Rows from block 3, named by matrix and row number. Rows with one number belong to one neuron. Each number is 128 + 24 x the weight over its row's rms, rounded and kept within 0 to 255. All counts start at 0. Numbers have three digits each.
# gate: MLP gate (model.blocks.3.mlp.gate.weight, 768x192), inputs 128-191
# fc1: MLP up (model.blocks.3.mlp.fc1.weight, 768x192), inputs 128-191
# fc2: MLP down (model.blocks.3.mlp.fc2.weight, 192x768, transposed), outputs 128-191
gate.150:087104153116115146156102116159141114154113131107124148104114118119200197103126107158109123107112131105130104116135111146173115100136102122104113139134111095122108099130127071147160137129100111
gate.151:110125100176105111130108120158149127126097121133122109115127137144143147112102096110112139137110109086150128159156162111125153132126164155124087124164126111161147118144086081101144075160132123
gate.152:091156136133119113154103097068132141085124138142107127105124123150117163100132121153144110132142122071158123105103156143087126140149140138117133162108110144120124123153123101099150091123102089
gate.153:150078114095124142097117151157112175135152128128102121092106155114136149123144125120103114117099108110161155104149120139134116132118135166093137137113126147121175150150145128128108091109151103
gate.154:120139104154144131142112122103138141178117128138113123115124124136136136128095180172117103111145129103155156101120134128147155129170150117143087151122134148150096144115137151092118162094141136
gate.155:097103129133143167113139116144114128128113125156136116093133121143176140103102128142130137111140143134125147152127147165109133142201147120104097118129157088117104117110137108103114138167105122
gate.156:141114139092174115126177126104098143101120179164166136135108154139143136106117102136114128139125090154158127109096152143114076123161149133072134119099100090115134164123132116105107091177115114
gate.157:157092116154182148111101133151114093125154130131109133049142148123091125134117106091133155118156084139120111144101108130141162089155113135150161101141091143132136163123104134151098148134156132
gate.158:131109146154144091145123135171130124138138141171137117133139124095093109114131174105076102153101136118112116149187101150144107091119096146116129150094117159148098114144144182157145174130116106
gate.159:158153092158104109126114119123103150106113104108114092125101165143145143119111150127097127134106125170112137128113122125134088127116150164122139163134128156117151165143144141123075137151143172
gate.160:136174106147118128131117098068124152095146100129100114163162113170128153054098127151108127101175115141124126139112144123145143126128124154165121135100115135073102105117133133120158101136077143
gate.161:161113147127106096112102098122130135126063100121137117125117134149172120133126105125119148138157157133153138103110117107155106153071114173141109078144108085138129086130124147122123132210134109
gate.162:097139090148134111134177091111128086116124136116115157102138130150156117114117117140096170149141088118110118100128182133072131152087099143095099115083140123113146150119126131114157135113134175
gate.163:133155133101133106157125163120118095134117110139097150094093174102158110150151151114144109121127168146186158143161134126160106136122153113076121097113152130136121132138127140120128141146117146
gate.164:097136120142110082077129084114143100103156120145093100135136172160165157170128138125120151080093129101159106149150123108103124136134119157120128136199142147106108120108118146149109138162146107
gate.165:131107165107092122120108148144120143124118166076122148111106114118136121137133155137121067138101135116153132109157147108076146108152142134122085186125100164149119115144125176145121154169086149
gate.166:138137141116146131126139148141129111144107128116154175151124122101156159145134171128129109155120141134155116129120073116123147129126126138091107157096055141155122110079132102105148124133164141
gate.167:116149100119146114125098164114145085089148124130079080140125161131097123095140085148127173126074130146110158131135106084151105114148132090166123127098118095104134110175145176129106119127128108
gate.168:091107177157175113126127116081105152140149071133164158082124109138133137119106106114113138126104142141148121108136107103100166110178110118078159113175127169118141091174120083124158155114116148
gate.169:126125145126153124086124126120126092125126148114103088124126117118103174123109149117101130087099148153138110109112135128098144130142122208117125092157128131119134093117097128162159113130150152
gate.170:104126134162165106097113138101153128113114117133158113096166158119159163133154073116133138142138094147129132115105117113139111127096145142104091109123136138110141082165159076127086141152145120
gate.171:190167164146154146126133118121146125115172163115088123160091100131126117119122151151122129145153153179115103163155127095126118134136107089139082156053122147138173146165113194111098090115129126
gate.172:130118139120114159135141130145101112116117140131142087135128128153172090126104148111146139113123135132116131108121055139132159154107130156158145124177145162146117120061087106163098173116144079
gate.173:155108115141166126146165084115096100161164128153139156135122166119114153133061141175151130097145146166137112111103136085173164134146152178089139091142100096109118150116131095121168105106107138
gate.174:104132152145160143153139126131107108091149179136147125107160134132162077159100122155133123161129072126169122133164119080163154146134111140099150095187133098103104133108143137159091159107140159
gate.175:122162113093155167097135175130105123105147138108104130107122143111117126102065080101143148096109141133108136112149125133124137139114143120132164110104065109144159135132079126120105158129108098
gate.176:147125092164123172135148112092125097161126156133134102110140102115136131155150113125138118166132069155108164179146134095167143138187137160106115098144145132148122109112187132148123141125131162
gate.177:074111085133111143136109141079151125179142135137144084109110163144136124119147120112165141165168179137082165147125169135166072153087100131130117096148131115147087109154140119135137092134110149
gate.178:133122197107159125137142109141151132085129083136122084129126075157112104135136131162132081131127113157116146090108147132106130134127106143096153130125155121162110114119142148127120126113093203
gate.179:148107131104083084145107071131099123129095083164118084122132148142136124120087173126072126151095108138146115127146125139141157161096142145156132130166129148108107142101174152110090119101127151
gate.180:121106146117110130154068155149155095085127115132136109144060108114119119134110085134139129135135136105064147120129115139107123135164091084182112161121143122099130122115131143108165145107114146
gate.181:122113136136131114101097117115148122179125113147113120110140124161141130196162118103094089123149148151082146101141114161135164125115149078114149065122169110131152118130145110133085061144135101
gate.183:140095099116143083159145102106146123130145155165122136090136132147110110147142099157132102102152168085122116109124129096104128142108152138080113104073133108131123119156117161120153119105125152
gate.184:119113154098106156103156131107079141126139121113128122174111134141075079116150153130114136143118115116129122125113119143100102160132121151230106158156105086110116180140165116130123100137129155
gate.185:134124081132119124140146155118175113130106145125169148192154105125141132125085130168136127150163138150116114109107090097110122193112135122147134145052166102138164137142179104114106145151122115
gate.187:099142133138121154115156092102149131101119148155154155159130143127082131112134088124160059093121148132102156111177151057123137141148182158134114127157109102145082142114152128159099126147119099
gate.188:091129156128149141117176139119122092119093146119125164088126101107148109108089170140120111183118122117132127136118138092114089130127148133106109130077080162175091124127107155133197106141110119
gate.189:141091117083147111168147115118144115109161126144082110154135134138133102148102100120120131088103141140129136134163124108127123150123150117125130136149173113113160111134155092160125190146146140
gate.190:144138108105152141122132119181170102136138137148122137097142137150104149162123102143083157108132116119098101132111118130138143128101105113128132140086229072148127135154094141090133106116124090
gate.191:146163136120102133120141159179122100116102084142149139135122133135138101134159138132146111162142109125113124149139153122097129143110123171112151162107097151088122191126138148114134145123122103
gate.193:138097151123122096136159074131157115110136138137144145103108135106118148162172119149133105153129137109097110083128184129148121176097098118101152124140119101110130127091132113129119107107146113
gate.194:148131143089109166162135108117105119141149122124169115151090143114117144148075136141131115140106155208125153148165180137150115087124136127142102126140122121148146113175087133075133088104141150
gate.195:143154142089126120106109119119128118171175094100147129109105127120153132120111152120148159126133129104159148116111178091118152096098123131169106143156108099147122167115114094130123119142112117
gate.196:169101111100129059156153112138139156143161133114115124087099122086155111127155128114119089115128137098139084133122114126159107137155112140107147129116177128117150108111120128150153109142145106
gate.197:090115131119120095111138131125111146130087096125126135128147139141134170119123115149098169131112118121117110096110141087189153179110114148165109148122131119129136117132154170105109074123143155
gate.198:104126139102151118138167149095135121128145146126116131098133149135126076095133083148139161159095154079112156155130125168143124081135062160124126121093163130106164120151180117109159156122122136
gate.199:126126155138134122173129127128158143112062188172112124129139123152074118130181150099143067101154171136118121156135138118148115119112102156138151157107179164124116160132097142131130116128112132
gate.200:133155131143096110102134089153129165080152158126132108141099127127102145108095157145103096140127101151132149139162125161127117084129113132143107156173147143146096053083132107161160119092106141
gate.201:160144123164186139138118063140096136135125146095105130118117187130096121146101119111130097125105130123095122140135101123110156117121104152144106057156214130150104136084117129120165106143157164
gate.202:114157108111082121125124143097159113135152139158144134136120130137102105114093158122089120170165132117181095135112180112195170139145100150124121175168124182114146153157112078137159177128105095
gate.203:118132116156135146150080159125139140114146131091109149152131082090134136121124139142139113101102157151115094097122141148191110143173166133103137148117130143159147105167151129133092085116175147
gate.204:174147147168112175095140144105144106093129133153103123125106101138121142101098106142148123080171117067138127114152085132175058107134120151171099141154142154121149131157108138127117126134111092
gate.205:136134115116145107123187149139130119143137179117138175139147129100100134098150108158104112169114189158158105121118111099130104088174099133134143122115105105134161112146122107166173140132133156
gate.206:111123117120169146056115134122119110143172126110126127152128147149102087137143123127093131108157140131109103141107102125133089137123116119129125063187109127132122143117155142136100117115137120
gate.207:130148149109178095109103126126114122125114131155117098131160140127128130140096100135140140092094162141124128129139109162153127159117122137130149116080146135099183136120162114128093143127099077
gate.208:132087155112168113105102129136113158116137114120116114129136133086127163098142125131157134114106100098156155109148138147153117120130147094126117158169079136131155113093126100140123171148136125
gate.209:147125138133148125120113158121142114154149117112148102128167152171158149134097118086150167101152120123144111147169103118096136122121095145141118118125109167111117142143157092090081174127134111
gate.210:139135143110113142114144123112148139132179175099104142112130120109131109128090133125134142156151119135125099156140116204100131134115097136125153128078178127157151129157143091156117141121156140
gate.211:160095114115110178192147134141143102128102147120116124126098168151120135126138123182116127129123118090160132125173117127167084126123118092144134106125149129130144161112117153158117115149113181
gate.212:149095120122113147107102142117087139186104110109100147119072105116082143149101126114105118111110110167131098140092113160077163100159100116101154104125176119148118136172159145127120140123118132
gate.213:094158144149139118139116143121112155127191120138114130143117098154098148121115138123211085113134109142113111102163149155137118134103120126103085083091121088117151143182147146145105094141100141
gate.214:182102097093148169124127148146150136116183102139126111130126111113106194161077158123106054140101112105149135091093124153111160150115101180121142153150123130146119136151130129114122142157115111
gate.215:084087100135135117135109129138153117140110091110122129152218147132124142139134101140122114164139142168125146163110124136127118138108129123130103129124140100127196139128150111110111095172188150
gate.216:122104097192163131134098145110161113162127134104149114142126098150131155150165140107172105136144131143155131142089151122170107121109119147089113106104119128109158156154197107124134145147121120
gate.218:142128119133119107115106153132141080113130165145119102107109100113148115090132105118127145124172046137186141163147121169109113119123134161131156111150106124149100161135162163111127125157085154
fc1.150:143106138111133160110164132104111146113130105073131125100139106148135108117105127146138116162139145115133142136153085143131113163115137103098125151103185132132095159155131111138180111146158142
fc1.151:128151119134117128138120117141168158106104135144119108107139110089132145138080113104106155128134108132154127142159165138106107122110171179102111077125120141143135143098076121125100104168132145
fc1.152:116149145151129123124124151120165115120107155147161167156125121083121120114158124116119170150114134090165115129158190142103156145147176115129089132149108125131131145136118085056094156112132103
fc1.153:115138141137144096159142111054155113160118142137137138147137144151173128169124112140126128153138155152137147104103186092155161124134160083159096078137123139123124164132119125101125111167155121
fc1.154:105105123173163124086152122148148113173099115125135143123090116120162144129096097117096131134103061128153146137118111107130134145116103148142142137132134096108124142123112124159106162126097096
fc1.155:146125115125158160165125124105095127134142131147134123124156120127083148104124138140121165102098131131120177102099150127070110095176139067130110121162142090113122193082144068119122146125130131
fc1.156:133186155210096134156074129123129062168107085144102146105136168105124135136152152106158122112148136157132122119163104118178139117112133116106130135116115149118092113109131156154149180101164144
fc1.157:177112116138092090158104125177117141128110082084140109084173134127156121119102131099132115073123133124106091101129137130153146124085128163152139113152117098105118093178100111153115147134139077
fc1.158:165133100106136108171143116117147131154145134149113088111141103167144071141136136112080074107154100114159126097137096109171111151109103104109112148129112162128119099126159157123151213131143126
fc1.159:140169116166089106092133142161148144135145125135130115147147133146175130112157116103079091120167125148128150164095107171126064123116138093094109149112139124132121082161118134121117155153125133
fc1.160:146138098128125143144103115097081121150092145170138123156140120146093124109097138149151155089151096154126150141101122109160175150157124139170120144099150151126148126110159142132142151123094180
fc1.161:164151155114155114136107112122120111134114139092133136130120151131149119086089112141157103151117127140117126118124143147115135084127113125154120120124163115157095128121100179111142101156128128
fc1.162:122136139099172122141124116161145172169119135138118136101139097142099112124145128127145077122108152144163119165150127149188123099138152122175116115102159137103157116129136126115104082135145094
fc1.163:156150132096117154156144119166113130141133119154105150123091154085124123135127150134122157071144148129131149133135123151179107116164163103099152121099151125155125105148102150083127133147087126
fc1.164:148101140134101117083114113123127099121142147142126106154159157121171125116156135124142177091118122100129166128112124157111128137147162112103130131158126146144113139118113166114150138170077121
fc1.165:141138156127101172150110167135088145083118149121135143132120107127112122138133168109119091137131164133122178106130129105107139122125133088117089145119115170123141110170153135102105120153148124
fc1.166:112121130133141110134106139152145112114148125133126135142137110117098115160154119098105143152157123162149161154126115105091110106115116170163127112157127146155150125120181133128142146150101123
fc1.167:103180134089152139109165121114131124121145121108124154185134110156127118139122125113133101099192157079156150079086106140112131100124120158111136135147129133110123182110127113089112146135160095
fc1.168:130106131107080123124109145112165094104163139124145157123091112141113127092153111145148142133160139057146157112125141155134123127092133118167128150122159096152110152083132108123105132125179159
fc1.169:133152111086163094160133165095110121150054148147142158117108149152164118086159120133126091121119113108135144106121134136185137125131126133171146145106155173134123148127162102137107190113104103
fc1.170:111160116105107131127132133143098136136144133113108166129124090114129087117097137157130146123132140092111118146155115156171132123152107118141177148153122093153124183117098174101179119100121151
fc1.171:075104120122150076166106115161099186115110098107125124087123130119098138103137086154132125183098134110122137108124109116134153141096173159132174110159137115123085081158160121116127121135145164
fc1.172:103117096104135107115115115170113115099134151149117111130157130130076123127129081123084123123109062197132154150145142127136070112139103168064125142122129169118157123138140112136125086137153141
fc1.173:133096118093175118106150110131094154095163089172108131114123122111109116120073075131143143128142202141100147067118098134128164193137133124136112156150141128124138173133137155154142115073096102
fc1.174:098137116143142193124122144152138145137114180140180114121126118077133101111145136114126096111110091123139154151128136097109135146163132146094137109133149120104126155143137142127114102114123167
fc1.175:168132136081191134132123176142147117103150122126113122155187135114115168122140116101125093142097122134141136096109141078138140139067113141142125125142099142132156123150104093105134125132120114
fc1.176:110127170100120081139118149126138156105119097125096127127141159149082115086139116125132150105101201112136114088132139163101124124073122141143167158121113129086138104149096104110151118157136069
fc1.177:102155131127151116092160089197071150104131157135131152124132106119124155138113132138088129090095070122171115086115071115113156121130125117163132082131116122134129112125099131128108125082120105
fc1.178:149134138110068136112140116167131087144138143079134153134131127115159147122117152120133121133137108103116131106130147119149140143101159140152117129145126155154153123133103158122109135102121123
fc1.179:109148086142158133140125159133119140144110129103146136114136098121082137114124119104147115116164101117143155104147094125118111121201129141054105148103123151142102175137109135128170150143168122
fc1.180:123114093165139102112149124090102150196112103136122131121154135126103115157144127155090156106139139132152114146117120113136114133096149142074138127166135116142114158110092120130138164122120137
fc1.181:134112101152129125137144134102141126115159163059114141132106100138122154139097142156153140108118125096178136111113128092162116124136173127137129164131154148132120169145113095116112153148171147
fc1.183:128104160115132132116122143146132112142128113101137121099159109139129106108132136148130143124148125114137166126126131131119092139138131138109114145102134101143131130109146123134101164142140131
fc1.184:125134096141129088165134123165152091114097124107122151104140175117169159148100096111147153119142105167151133158123141139157117100143179124073141135116151145140162063130096128130102129130114112
fc1.185:172120130114134109131113112112059102096132126135137147120115121128157112103143102106150137109098105128156103109113163125164137119108141072108140164186082169130139137140155109142137127179085135
fc1.187:089158130134117154136163120122165116108125103146151132150112087149104160147153109134140068114127179106146161127187149085124137100127150128167154083147142075142077128128139122158138153109155126
fc1.188:106143111141119138132157131122136110115122181109120172101156124070134114119127148167143134194138135131175149162133154088109102137154118093104102139115072150194139111112100118129164108121131124
fc1.189:114107119086118151159163141157139106097137149135085122171121145131126115147158140151132132092114139117126180136147104149113106132168158128114127133109148122100139137155159099166119142145085146
fc1.190:149074147133111175130129122089130101154161086115127121152123105113115153098107121136119131111106169107110081124125139145080148092168121102153097147144146131126129154164100108106151167115138117
fc1.191:126173105106112123136133118099116179120127152122126125139131144140149145127126123154094117141119123151149141144112103106121146133154135145120117099108117155130133149170100132102181109158117167
fc1.193:146102135134151150128135139118135141122101130160158106139124162109153128067153133125151103123106152146146138078112128110136106121114143105132093096093134200115104101146156137146149137138128134
fc1.194:162146136146183118094090114159126140120147163134152148110128100137111133115110141091151104126156076126128084122132098119137122166130094086147134147107132144124161140098191152112099128129147105
fc1.195:142129124113093175141129124113128130160149133126133134133141157113119096135140134136164197151121120149102169109097113144122169124158089134163138178123144121138093131121133133147131098119094129
fc1.196:113111136172131135118090119165072144108141100130092107134142102101107114097123141134109113105132135115100119089152139102132125150137108133149142128169173136098148113111167162135155166156136119
fc1.197:125101097154117105168119070158126116095120120139124113123107101169181136174160114137136123125113125095153115131145135173118142149141114133112109132137149163110148114135151121158120128167140141
fc1.198:134088131066117102144111151111137101121123141158156099123139155133089089093115102140127159118138116130123153147096137155155115121096094139067142155106153113139138086154180132129141153109126154
fc1.199:118121130091137115143168186110134141113142144138102157128132138076139120077145110158116175132095132099127139112125114140127106152145139166131133177120103149147141115119128131137095162135096084
fc1.200:132162120143111111095131109144121168079141165120154114143109127132109146091107160142109097133123115133128162128156121169140118078114102141139098170169170153148093072088133128148170135098103121
fc1.201:151114130129098153121109175097166135125126133138141141164131062144148144080155136128075172135165142130159087132124152115092118116141125111141092184131098132114160164166098133140120138126123133
fc1.202:139132119125100129114070125118138122113129091152102139164114126164088108120118153120110118164130141145132112106137154145156142121161110120127089113182146154112140166149123132099172166165082140
fc1.203:131118114164130101099148140188129139141117135156144126160175112128120155131158109133132047150099089127110108127110120111143121189132142162092109124147153070168100137161154146170107144128116126
fc1.204:129104085111153129137120125124109144144150089120135138116143099141136135165085109133104122125154131156138100136112155137100135138180115134051121111120123096094131124064094148154161125125099168
fc1.205:164150081116095134165121146078160127101128134111094149103131136182145135167094158146166139093146125142110141126119162148107136147125112117146113139084052100127138187122153144130111104126150106
fc1.206:168154147118103139163139118114127130119088150112124112158143102102116148091107131132128124155100131098135162084130145146082152107136119116134129198095137136121121139163092139107150116126100124
fc1.207:139087107138126126118103122145149101157138146157091098100143116082160167094122122091134142128158145154131113095140163156111120155090150085120107147129122141105139128126075128119123121105125107
fc1.208:160113143119139093139106138121102113137099150136145131137123133108106167143144085139121138090128086113152148116153087165139125102149157111157157131128108152102159096118128114128099171160098114
fc1.209:135164119124159110135135168137090132071174157105151136110139122118143121144123135104090126143149146124120156087150120113148109103133135182123165163142093128172123154122167127124144141108138158
fc1.210:147078132150132128130105150177096139095113099144146114153156128146094151101136131130151131170095105134150110092092143085123130116154158171088116118179095173111101154138140103099144136119137132
fc1.211:076158123101140134050143144097102136150132133145125152111167095092152114146123155092146117121126123118121102120116117136119168108128137155167108160099120132111132127165133127093154161110183123
fc1.212:152147117116087124115113141098146155085109155140105116151183144164111128106137160151109139083102131133142128185103137128161125122134181182128134128169168128130122087128134173149109115052149170
fc1.213:135137146136156105159112103123107126092112086133147068102129159100121095143147123144135123133102111126103113095081125140124149140146105143110142127145100140170102117100172135111155113141176175
fc1.214:144143101093113094128159141149106106112148101097155127088115118111134115068059144126131082107133101164056168111149115136106140133137138147124143122107123167141162112142126132123117149093145126
fc1.215:164190102105124127118110126102113165118126132132111138106055128134124148114140161115128155095150112102186075113147142145132115144097119159151132111116115112119085148102128105119168119098069116
fc1.216:136067132103186118133140138156169123108134127106134149141125088112109176125117139103125110105132126109113119105164146117117146136148119136125098152129138161141118134120138123123110122131097152
fc1.218:127116153128168173140132121159181133134113149140162121128123138122164092130153109149115138136137084133149111132113136105123108109165096151096112104149161170112118113121119120122123153149147172
fc2.150:167101106131128132106127139101148135153144074142133135136129165128110117153133135095123149144098136125155136118127165158074123119106134146152195115169132080124158123123165171133077109102105143
fc2.151:135134122161140134136097165112088118118105098150161136122120124098134150109130138129113166141136102140154147181137122140115108158109093137059113131096139095136103137144125112094130148142138163
fc2.152:161107121151120116097175121118103109138100145139124164085132188094131088124136133142145149125106094135137125153104139073128099127138124122085158140152142154148145110106115102116114158070117124
fc2.153:117111118105149171132095119130153152122120145161103184124116129121178124130121125123153114099148151090071144075137087142154115123122147081150131175086174114127080092134105127144126148108118107
fc2.154:120149070133129081129122129124133136129132130139150144161110142161174141111132101136140104117177100121076117114149143117153152149144135117100109129153145179137136128137131085115130095154094090
fc2.155:123162134140097143136146132100147150133132118105104118091176128110101104125140108141138124106129083161143120102114133130129123118112071112149118150154127096175093180121119153141189143076124112
fc2.156:148141104136128105147099143124100168113106155136147134127101134129180112145114129121093153139155120152116135133144109128113123126173152112079151128096069124083126157098103159117119081126140108
fc2.157:106133159139058162120131152124142141151080148116123120095136128128137143140155119131146135160123128110122140138173088139102086170132131120088135132088173117168107128089120124127122096126150110
fc2.158:149130116112120118131123122095100183116101130120140139130148100116135134129119117132151113160133123147114127122142104121131137147115139091143103113135167149106154129189196093118162108147186115
fc2.159:078148163167134133104142119145131172161127156096141120135102171142088099097179106097102111133138130119128190141120130104128114110146123066163092091125134115120137107168131129147161113105110085
fc2.160:111139171158133142122098142146088113108134142115096134133128119107128127165137133137117154107118134150162122121166145139099137144117163125104126120142151126143103114142101149155146122111128110
fc2.161:137188169097171124146155061138101087092138096124120146146144136145157126137171100127144137140163185107130100127123126131148151084126091156107130120139121108109201079149161125136135093142107125
fc2.162:138096122104153125096131148098150161151104101122131101179132118085144147082148127133163142121162132113118173124120109069115160148102139160132132118139132167146116101116120136136129147123088098
fc2.163:106112087168154174132140097161124128151157149133135113125146118134162135175127085135109176118121144129129133119108133124131120137199150154121122158097140166098132120114130100133095106106079121
fc2.164:112119162117140157157136115148090116132124142137128133171143106114109078097174114115151140141134100127069147110103133161149129123177193143149129109059103129135132138160085121118154101114084151
fc2.165:121113102118147117102143100110150086137136132102110135088158129120114127100119122141137193139135124136119122102169129119137132174134111100141168132113128114077092135142123117148111114071172130
fc2.166:092125105152129132076118123052096107116138143171162100157134134147144143107107150174167118144171106105089110137133145155121136095128121114110137143136142125104133127163104136115109132093105126
fc2.167:100132138149131110128107169135153146160126135142178140143140148127094084093150122132149162122094143215125130114124131113160103100128111103113183092089154134135135084141138140120156164111122094
fc2.168:138172123126141120115137097138138074086108155127094131184140156097150094128164113141113137108096112113149149171156141122114124142123106108169108121090146138097096151089139135116130095156138090
fc2.169:147098124121113153156148088136153155140102156104123125078143101114131120128145126138120141152114138080139159118149166171139100110160154098127148142138132147098168139128149157119118122145130090
fc2.170:106120067071130106106139129122134122109123130103153134149125130119103135081145168086146123140132110152156125110120116128135162150123152110124102135102096144177097135125114109140125136146126150
fc2.171:153184161138115151154122100159130128109163126147131104145111116129108143122116121131115127197110161145118080134132125099170138140131155108089103141089114128158145133185103141126163137154139122
fc2.172:137138121127126144122132096128148125140115125143144107143146136131120139145120137131122178138123142090139133130084154113092069133128154166123113114150136096131120141165150138117099130161103135
fc2.173:134121112105127122093107092170112152136134116131119108157089127137154123145099088160110136128127133111152115120135170139145159148140115154132115123142105107105159160140137095106111096123080137
fc2.174:103105123099181156114076156137128118104108157152126124120148127067123128086175143123152158106144129113121167146096082132123097089139087129174170112133132139141138130098152145165130141114125171
fc2.175:151152163101134141167130127127084101093119171109091129106127121141114101110119130143152132111136090141120121116144137137175143059156116120134096160137140163113129114135093143154144123062159093
fc2.176:123148106160131111117167108078140126130129111140102107134162108187146149125132122167130071164120095144130139106177130104147139126143158129126106123098189114122104123151126105105161097130089135
fc2.177:181111120113105133122132121116150171170096111107127152106103094132099130118127189104068121122097149093131146105127125154117160137144100139126174179155121120145110137148141104130104143136110138
fc2.178:095127159124144127139106104121123109124136193142127107122134144110126128085087134110142153135125179116108110115141138139113169109149171119094119126124120127119131138112134150128123100102098103
fc2.179:131145096125139114134097103133125167148117114131130093134186116119151151122095190126100121145099088130144136137147096121136112125134141163117139097167158152097077113052146127112135119160140187
fc2.180:133136151102080153138114144155147117062155159169132130135092132129152123116143068108159140125119134109100124115127126130104128135163103077199103110109161149119125098121134121122143109085114161
fc2.181:116138131174078117111098109159140121145144088179101138143131108139138146131110150137099097104114139130108110141142131176146139115122138119087163137132152132141163124107121093129107107098153148
fc2.183:109145167145112136156143090121146092110134139123115113143130144149136116106110128154124121111165146075130144138083109131105085135126121117120136119104136130153127142166155132129153104105114122
fc2.184:142157119117110161131139126129111100122114128100158132123160106150112134170129146136179102123086134108145161135139162155084137120135156112187088162135126074126094139095176109158126150135118112
fc2.185:099113142131134109142107134135143158170137107102113101173145087154141106150102093184098086132137167115098134182150136151116132150121119103139127119125174082126173174113113122138104128121129120
fc2.187:152158141148155157102145146121149137161126146128114145144177089103103098159128135137153153149135121130140111100143157126108123147135104107141099075121140172138163121128136092097110140121130124
fc2.188:144133060128117135151066130128133146116129138108115146170141122127113145138169141144130144119136142180169139123141137141111125170137117122115125171186187096108137074110124109096120080106133131
fc2.189:090161143141104154123130164133124125113091129123159131149155159125123143144165161112132163135175167118126148122107169136149115127143106144145144128122131123076131167147108102180137128090092124
fc2.190:130130140128137116135114173078126162133136142124140154121075095129138149141117137118103107147099125123119140166142116126124150182137137151128129104122097165128106124100091076176172154131089125
fc2.191:157096149168129131140134129150144143106123144152162165172099143087123178166101091129159106118109118134089141158167182095082135119136120132157115131134160090113092136088113125145101096122101120
fc2.193:106123135115130143111146164132129116132111147121105089133140101132138099120071109131118164140140120194113158095055099116122141126141188115170118116123132107157094153135130163158097134132149136
fc2.194:117140130125115128110132134151118160153146154120147100135114119092071090138160156127099141142136148154206166127173104134180143109122113136095124070129088156095108111165134109109095124134087129
fc2.195:139128121133118130134153104108094161119107123152114113141135144126122099154117106120126175168122114158083091091139106116146109148172109114117108115072182154129120090158127123145133146127122142
fc2.196:133127137150111105117120129082100165128106117106110127117173156134163100111093088149146133110151115132142134144137129148103083144153160091132149099107112126122150150145140133116110120137136118
fc2.197:143148147113134111109134102115156141120108120157130082130119111122148160128124121129140135114098170172119137116147131124118125163134156135108158134134138107083107059128132094180108170133133139
fc2.198:149121151208121140144153128120103079136101105157113128098147127171127157141154120123156080087152170122127127124173131158153107136111101104107097136130135080134122124150116116085155071173164145
fc2.199:117140132113153083130126178115103131140144125127136097142116127152118116089126124115138150111161149144130115177105115132082136155120110140124115153137153171116079137127154136131113128124066108
fc2.200:130137138143151168145116152129124113153101142138143150130156077120162091092133101110119105080102130105111125123167119136113153134107115109130154125134176126095145148118152177077136114179146134
fc2.201:144145149139147121120156105130126124128166119140112140109148079103073116145150093128128106130093160117128128091126124153137198097111133133083116116107172149134122100075139129108153157167098130
fc2.202:164098103128127166151138157163104107119117119148124136108129159116128129152185088129134141119112130136126132130093084144149139109099124121113094133146110115093123154113134147142108100153169183
fc2.203:107107132102144176141134092137125116149117142123114148168173090155131105140102125080115123124142160134107148178149132173143127178142158098133120116141128160116131120152101075118129142191105104
fc2.204:154089100163134144128136122113179127105136110101130119122120103115175105163121176117114181121182150123126101124101121128084103125123157104114113098119106172118146179141127148147131163134102122
fc2.205:157128138142148118138116105156160102134148150089088147077147122114142145110150138203107154126125104107173164121118082047115130105109097173151115120119125149142121162109136120175153121115085134
fc2.206:111118132153154118141119098152122135130125134138147103120136150144122101099147149101139142105168131115098216133118101105106091109137128145085121160124107160120127143148141093107092147138137140
fc2.207:104098152096173147128083139094134115144092107100084132116168176101124106089142127099157142102141125169136127119109087145098153148151073150120137120138122161150107085098150167149165133154190155
fc2.208:109170136106120092112146104142116152121114128162150153071121118163137131152102129140137118112098121167098111115136131111140146101127091170166130093068129136088073145160116129113140138127138110
fc2.209:116129137122119108130079128113119147158054122181146107152146138120119151158121128145130117150124116141140145118120107122150174113142143057157100152118164102110139164133102124143122137131120116
fc2.210:139190114110082112156141127093146161151130175120129154151129141096132106125105092127136135128120110152127152168157115160097147140096107091113135086115141120130149152130130125155063131097113126
fc2.211:091134125138141168114110137113150125160122092135159132115149160109122096091106153086125152139139115123156163151165146104121111119135133142125130156137108127120172137131103047130116120127120188
fc2.212:128148165109129149135105168117092077145098089139145106132141154156093144155131132094118117110107130151121140117080150112197157123125138143099193145144085134117113143116075136135114125121115182
fc2.213:119102148113151102092118125101101159126069169159108093153170165108160108134121155137114122154097151132103140140129142113140160155112131119069135167116118140113140107108098135114068135120142119
fc2.214:198137137132102103158146154129116117047139134072139117161125087113175124124135145115093126103151129131100101124160120145114133128144097095126117116121106129119149118159116154162064139076166118
fc2.215:100087078096103126121103100144116179123142167107139135144152118103076121109082118106131117096132121132157124126125110167101144136171118157141105142105134116110106147092138138100128144131145134
fc2.216:142102131155159142134118077128159094117139126156147117115135040116156172150096147154141141145112132105165081152113138103107108127155150174136165153155160106109130159085167091120091094163124148
fc2.218:112106132122152107143118168118152086104103152145152095147137097126125134117170089089147152127128130139157083123091129149122166125147135162132168094135171123075123171089151109122120159113071175